Rows from block 3 of the image encoder of a small image captioner, named by matrix and row number. Each number is 128 + 24 x the weight over its row's rms, rounded and kept within 0 to 255. All counts start at 0. Numbers have three digits each.
After each channel's rows are labels from the 100 images, of 14976, where the channel reaches its highest value: "strongest on" is what is common among them; "lies over" is the class under the peak. Only what is clearly more common there than usual is listed. The data: rendered dice on a table.
# conv: 3x3 conv (encoder.blocks.3.conv.weight, 192x96x3x3, each kernel summed), inputs 0-95

conv.185:154153136107129095186170095125136097127071129052095141128118125149146098103122142129137140130146070139127116133150088147121129156140125119125126110152092067149125117124150111115132111105145156120158121150125166109135116134131135135157149105126135135111126100164082105136088168130124093134
strongest on: five on top
lies over: die with five on top

conv.121:052111141116103128143153141068137121121127139141111152122153135098146114133102103084153147134140185149116124155111116152127106143110090145153144121124173139132132113135144126121143119112134147128124130128163139085128117106161136061110107111128126130127132165166118122037114136147112128123
strongest on: yellow die; brown die
lies over: die with four on top; die with five on top

conv.54:205132118128143119041111125197121155155119151138149171134132092138135126137114132115116121125136150149130127100137124164121113164146133144076143122105120154103138114117073133142129118130140113133164141124057135102138119148098126124111121150133157142110124162086120111155127135142137129128
strongest on: purple die; five on top
lies over: die with five on top; die with six on top

conv.52:114133114096114058170129125122096101147141141146130134128088171076093116084102121117135072121094140163113120079119178116161100098127145141137125146099145157092156098107147164115132086165143135152161094122102116140137125133127113105109104133117127115149122154151121134134133131123129135112
strongest on: red die
lies over: die with six on top; die with four on top

conv.12:106134083055127097153145119111087101115069102108129109125104119145117132136144087051067120109151121146139088129111137151161109133154149103128144096072106126115099091124125125100120109110128152129148143100133125096135128133115127116102146147124143110122137155139115109109135156153109137132
strongest on: six on top; red die
lies over: die with six on top

conv.108:131110113098130101165114135095109154161119149096103130126108129129117153126107133149097062139101100154088101121113146108132147120092131124109075134106131110107153098102170123127108131120093094105130122131107104111085093115181098182119108148127088129144156102123145150170104143130104125117
strongest on: red die
lies over: die with three on top; die with two on top

conv.69:130103153147116137139078126118119103143081125117123130162132153154144123121124107154121139027123147158124106119167130102104088123123153109108129126136137126142145120136154107108094070117092114160119145116127146084159149097131135137125158125107154072107145116124149141132078134138093137138
strongest on: three on top
lies over: die with three on top

conv.127:117104124155112135091110161109111154128150101157093126090110133106120120106116078103121109092102088098105115103118098088167104129108106123094112103104110146144105119129188155125119132127122128115111107112149117136147128106175135148108123104164076099151125152175090110148108109107116165115
strongest on: yellow die; three on top
lies over: die with three on top

conv.44:116152100113162137126109124135067138121086160092114124130115136094127116101128128048107125156113095090113111142117139131091093108123152130133090131096147129115121093147128084133145098166119151166126122098121113122138161114135120148095147132062136137124123122102084114144139110138102089108
strongest on: six on top; blue die
lies over: die with six on top

conv.65:134136097109111066139124120148114119160119127120119141135088148119090115133094129106130076093121117138126150120106139127137072134168154144109143140150116117096181125092159122110156116115211098185158124114111125098138078134125133143150120143131130144104128141134137129132083144141098142135
strongest on: red die
lies over: die with four on top; die with five on top

conv.173:144134146088119151156128117127129136120119099123109155097123150196156158083132143153110151136139093144154142152120130120098158149148165127137097100143122093170131123137139103151126129103077140054085109134147121127110148133162114124144174106086130099123147125132111129144148109151089091137
strongest on: four on top; white die; yellow die
lies over: die with four on top

conv.48:131109123086137125131138132123133124113083096154073127118098105165132138141140136133118139131117107113127143135113112118074133118115170145100091087137112143139108142108157094113112151112099111134063105106147125091129105102108132122128140104073125088119129135152148128146132066169109068138
strongest on: yellow die
lies over: die with three on top; die with two on top

conv.182:175147112119157105165136125155130147143156098140149141116157123150109145131139133110163112177144101123135131171128118155139152129087129122126146140126153126114130130144040133155132144129131125079133158172127154143121095134118151191138149125162161153113163096124146128130145179123149127163
strongest on: five on top; purple die; white die
lies over: die with five on top

conv.109:099129133128149113126145141129138121120116124120117158175098125104142115119168131101116111126149105121113126104088107134097165150132181110142153124113134090135137096146134129133114128127117154215142098187111156146109089126118125139164191139148147172144129099135139076152135109134141158118
strongest on: green die; yellow die
lies over: die with four on top; die with five on top

conv.26:098100110143164123125143104123081160091120131105116110117074102130150100112129114059107145133126111104131140121128128121080137117095099123124093123105149113112095129155163118102109147140092135146145106068129102119150152133105104114099119134115112099131083101124084119083142098109087121116
strongest on: six on top; dice: three; white die
lies over: die with six on top

conv.140:110116141066123126083127166111162134109119136140123157099127097115119110095123139121134149149142160173139129164126107116116128176101116124108150090140178115105121144123110113140149137152123134114126112086122138145152115116155129109095151127093117136128136213132062134085150109105116112111
strongest on: three on top; yellow die; white die
lies over: die with three on top; die with one on top

conv.91:126119135109126146125148143093107172161119105098112160134135122131126144114080126118081106132131114136115102088151130144118094105149149117102183118128115117104136088123135109122107124090108105147107099120117126145124128084140121112089120105127141057114141130135087089120130044097095120137
strongest on: blue die; four on top
lies over: die with four on top

conv.1:120124162102159140152136125106153133081144155106174130168096134117120096142145140121111140117153132133158115153136109101104146185125118162169133144131147145127157149146107128159130147174109136146157144094075112155146167152180149110153148142139100109148111131109076096149126132137126152089
strongest on: four on top; yellow die; white die
lies over: die with four on top

conv.86:199139106106108121165150135152141128153146135131141113144128133085127132099098145118119125119133098135134135117133117158153093147086118128120150132112108146113158112109031140160155119136159146117168104156100140133131136132132156165141116095131172150097171103151114091157117135114143154112
strongest on: purple die; five on top
lies over: die with five on top

conv.25:136153144130127102189135119102115113137138139127143094196114101091102123106128145101090138133147176140120137087123126117143161139140078125134116136089120124110119128129098149112128137148116132118166127124131124113116136118094102050120105151119141144172130149158120148195140127176114141123
strongest on: red die
lies over: die with four on top; die with six on top

conv.73:178131103108113152150112139122119119131150152109123124098119146161175129145100114147121174093083114155176131146132153104123145131128128174133095139174120128143136140091155125142158116127093121096115141127137127145134185146176143129126153115123100045140131133113090159154104148116126119122
strongest on: three on top; red die
lies over: die with three on top; die with one on top

conv.37:141147120105104097145127132132105137154080110116105119150146148152148097131146094130087127109153149106108112142154109111091119149142156099129095134114125101143165074160157095148087091132073127146099109161130109132085124105166168126146127099106158094103137140142144120113156083145138109137
strongest on: white die; yellow die
lies over: die with four on top; die with one on top

conv.50:173114126093122142117140148171111152140143115155117122085144154154155143115101121147108088129125078166113093127151107145110106098087133103117141139107150131149103140141101127152120092160127088093142157138127119132165106109107128186106133090153158099083128090103155139125121151091133126151
strongest on: purple die
lies over: die with three on top; die with five on top

conv.161:097114136133121106146118130133152127170098113119146145157116117111151157083075109170131105135150127174098150162146134123140159139138153143144115101120142108153098118094133115111106080151130115120127142126139124175119038114103109136123182114116129125126150133121150116114101149128123139194
strongest on: blue die
lies over: die with three on top; die with six on top

conv.147:114093076147135099114141121123104141103110119110124164119108108131153105152148119077066095122122132126097076109103150160157131124121136066087152136122135164116152116168136113122100106104071157189154140127113123143140123136119141102097126117126131102104118135114134101097147104118121124129
strongest on: four on top; white die
lies over: die with four on top

conv.67:128110157163155104121077152118131133152104135150167109124121124139140126148137130167161175071130137152165171120122184151145184139121127169112136127126136129146157137141102137102081098118122133120157188144096134141141156150138160108129102137130153094114148134137145143104120157091141135147
strongest on: white die
lies over: die with five on top; die with four on top

conv.34:141136153161126191113146147115162132127108117136136129123123087144135154151140153152179146145131139102190139139139091131099123151137119179114096126139105116153167145140125102162138165107136137059147130128121118108131165157112152117164140121116099161109136100137110133150170115143164091147
strongest on: four on top; white die; yellow die
lies over: die with four on top

conv.110:141139137134113140145171114142154115139094089109115122119138100122122118161148149141173150141113111075158137163106092107060131133151112150130108127159106113150170157130139097151143163109146146089143101152139130112121145127103162151169123086109096147100137111137079121146145099148168108115
strongest on: four on top; red die
lies over: die with four on top

conv.133:110102148108149149124134098131145128140132128136106121126109152172142118098133139141113162151136118110131130084129134107119165094099146083126116112136139103145108131156146132121104129131030106105064131128173131136120127114158116115139131133097112084157104151121146166103179085132119096110
strongest on: pink die
lies over: die with five on top

conv.13:131123152162106086148127136135165113166123084137121117139128108125120144106097085165143077110111146138085133138115094130129152140121142105125131126125089152135128123102135139122096114148138122095142099135114113153048051118102142134142081123134112122125151127145157119143073096135150150135
strongest on: six on top; red die
lies over: die with six on top

conv.62:145123141162117123196140121089126139122112134136136076172098123118123134137138149121106131111154131140131137046114134122124166134138113134128100123102101104132141144122107142107124138118120123125157131141085095121132151117090116084133140132114152141163133079143119142230140126157124132123
strongest on: red die
lies over: die with five on top; die with four on top

conv.153:120130151125109040152081120142153131109095118109133126125120128113118125141128131177099082059110135161120124152124145139087137119149145140139114092147149119089163173119117094105129082173147113125149134135117120134105082114123144124115124125105113108124138134091142120110073138140139135136
strongest on: blue die; red die
lies over: die with three on top; die with four on top

conv.189:136120155156124161126159120123169122138111080138124114134119097124146135148138143144169143153128140109150151140140073118100115129141120151137107126153097132163152152143120102138146163127170147052130078126129117094130145137116137133156108112094102179078121095142071130141167110133153119141
strongest on: four on top; red die
lies over: die with four on top; die with five on top

conv.111:126131120122125150177122140073147115141139146159151120154101123109129132151109126117123113114126184171162151135140114162133139155170125164174128137143124146132152124112093118119139149151140122065152144134051109135113154155122153052141132134153148129127094118090125143138122123117123150145
strongest on: red die
lies over: die with four on top; die with three on top

conv.41:138157064091094161144109147122135099168152146123125134122133145122145143082092091123101082092074115104122105147129131140117096124148144088112131147145116123097086128078154133151090107169116128106121129125133095144134144134132139138114129126132102100147124146130172123133064138140100156115
strongest on: six on top; blue die
lies over: die with six on top

conv.43:108125131132154062124174108128108136169121117054114135118153109097097100163144129089134094132145134103109137152121141163130157141172129116119144097149122099079166127128140137152112116105133131134161146143137146126108052118122110100136127144102101131138095137128163128136102152120108095146
strongest on: four on top; white die
lies over: die with four on top

conv.132:102119134153106100172113177095119115122133119162122128132128159103088128133111131119147111143151074119123105166125162115144113065177130130171120112155137133135144147112172128115135142122141078131117131129154131120146135142118162177132125126144124143169070096123129182161138149085133128136
strongest on: black die
lies over: die with six on top; die with five on top

conv.38:114136099078147069143165116162141122151135114083128097122094156125098132131149121142138133129130152151123128090113149105163200086127134097160141125094128102109115103150175144115110136112093132138136135171167113134098090120109092135170141150126101126153133132125122161119127090149118139138
strongest on: pink die; orange die
lies over: die with four on top; die with three on top

conv.18:122118126132109154088124166121112130090108132164149120130122118146140126121126081118115128106140199124125127172131163142141101173166153177109138122089123126142154128112134134084103121122136114139149157105081126118115119138086198082121095160105152110115132143145123083095139130146128130140
strongest on: brown die
lies over: die with five on top; die with four on top

conv.97:101142132150131114126140131121128163130063091113084129150124110125110148161118114115130150118147105097124179118082159138105173147131180144124123113145134142120179128145150092120075129108130108119152148127113109122119072134130137112138115133084122133095129096139190100135102103149099106139
strongest on: four on top; white die
lies over: die with four on top

conv.0:138177083085111092121110120166130087110113147093138122113103131110156128141123103084081117094122116136128104144123166099124073095148104109129150161116140113070133155136153112141144127163134153173129102115156164108124139123125139161114138131085124118150134106119117114143096126156111163095
strongest on: red die; black die
lies over: die with six on top; die with four on top

conv.152:158165101081176118140119121120079086098101158047144120126117150160162114120132092068096140113121140106133139149110161136109107137138132131131119134097157100098119125156148141145122130142106147149148125124127114152146158144127100153108166142084136112152120132125086113122109134140102106094
strongest on: six on top
lies over: die with six on top

conv.177:135162084120122123146171150139134119178143115087087123093145125130124130093123074122118095141085100093122112169076165137156151144164137084133129120188106143097141112106134113140134148139132131101146128175118102132075106148143132138153126122130121140145117134143141123116084159137129134107
strongest on: five on top; white die
lies over: die with five on top

conv.72:159160138131150141106147116159134158199157141160140124164132117117119140107129132106153154188143175121130163061146135147157121110096146138108133115126102141145132114147080140128164146156145149138146105138147129134146140136108106101138126118109145155123161188167134129115172127151164123122
strongest on: orange die; five on top; pink die
lies over: die with five on top

conv.156:124180071097132102154135113141086101148143134125171116119124132126115141121132120013116078146099113087130124153094125129130115127150135124134119136116121129075134099100123151136148122191141107115144101137141123124129116153129131138132125147153094131144114124151116128142120112150156167122
strongest on: six on top; red die
lies over: die with six on top

conv.17:133127143123107106162105147107138131124136112143151159130134132132097119152066131120104125096139133215133094129178120122154102160116115145153147092128151143141183137114114133115117106152166117119167147125094139151131107104153139086099150104166144126113132147117107129075103156104141116159
strongest on: brown die; blue die
lies over: die with four on top; die with five on top

conv.169:133122142126161127086106116156125127146127137156148141117111139164108122114143126132120123140138134120143116117119130138127164126184149127139114116112114115148118121124162109124113145138100079095105137126081114146125123144093129133135116174121134118144035138026136169152172106114123109141
strongest on: pink die
lies over: die with five on top; die with four on top

conv.164:112157125132117103102147130140124127133126145175121142125162158073127136111111121098166118145137070136148115120133151119142063080129137139140141120151138169136123138128160147141139122122182121184129116116202148117187129135136113189110169130121123140149122135145133144120138148117150129130
strongest on: black die
lies over: die with four on top; die with five on top

conv.22:146080131144128151117118164118154118103159162197121147146142119130120160104101136146152133095127087170160133092134132133178086115112118171094122132140121185151134145101148147113122129109162137131150131110116127110172183157142132146139103114154110129131149147153130126163121160085140134126
strongest on: black die; blue die
lies over: die with five on top

conv.78:139133121149131164143171130147150124166087072100125128088124104124130127152127121138189133135102134102149159149084093102087116145158112170122129111151109124119172146139134103139125136118133138063143112146155123119115138105108133126155130085099091119114136131139103167130164102159158087122
strongest on: four on top; red die
lies over: die with four on top

conv.142:128149166131140084100138160151125144115108152162169141142135118127115175142129127110144136187169133132105115152151138128101121169154130131104131107125151100134126135135174169154127144126152124140125142108137149109153112128116146137113162199119130192169112144146119125161170155169127143161
strongest on: five on top; black die; white die
lies over: die with five on top

conv.141:144159113137126100146123148161148122148171119134153123135135165120119138111131139111137117173142095134116129154144152144157135135119165106182165129106150125118153110148126159148123163122170122134155133170141159113134113142115138203156130160137162192157142085152143134143155164130157143166
strongest on: five on top; blue die
lies over: die with five on top

conv.178:133123171149152124077136149157117152096123091159139109129142132141122143082150115113135145139140088123133148120167173115149154159106156130078099123092131139149151106132161172116096133147140112113133125159088116141146152111116171133141106137108142143102125103161174074131182117145145117141
strongest on: yellow die
lies over: die with five on top

conv.136:181127133143142113137105116125102107122116134140139113155133084111118131092142153107102126142136143110131155087134126110123138154080105103071113129078124109096107125131041142119106122117095139119134131131102134123120137120110149122110105124122154111139168135164128100203144094168121112096
strongest on: green die
lies over: die with five on top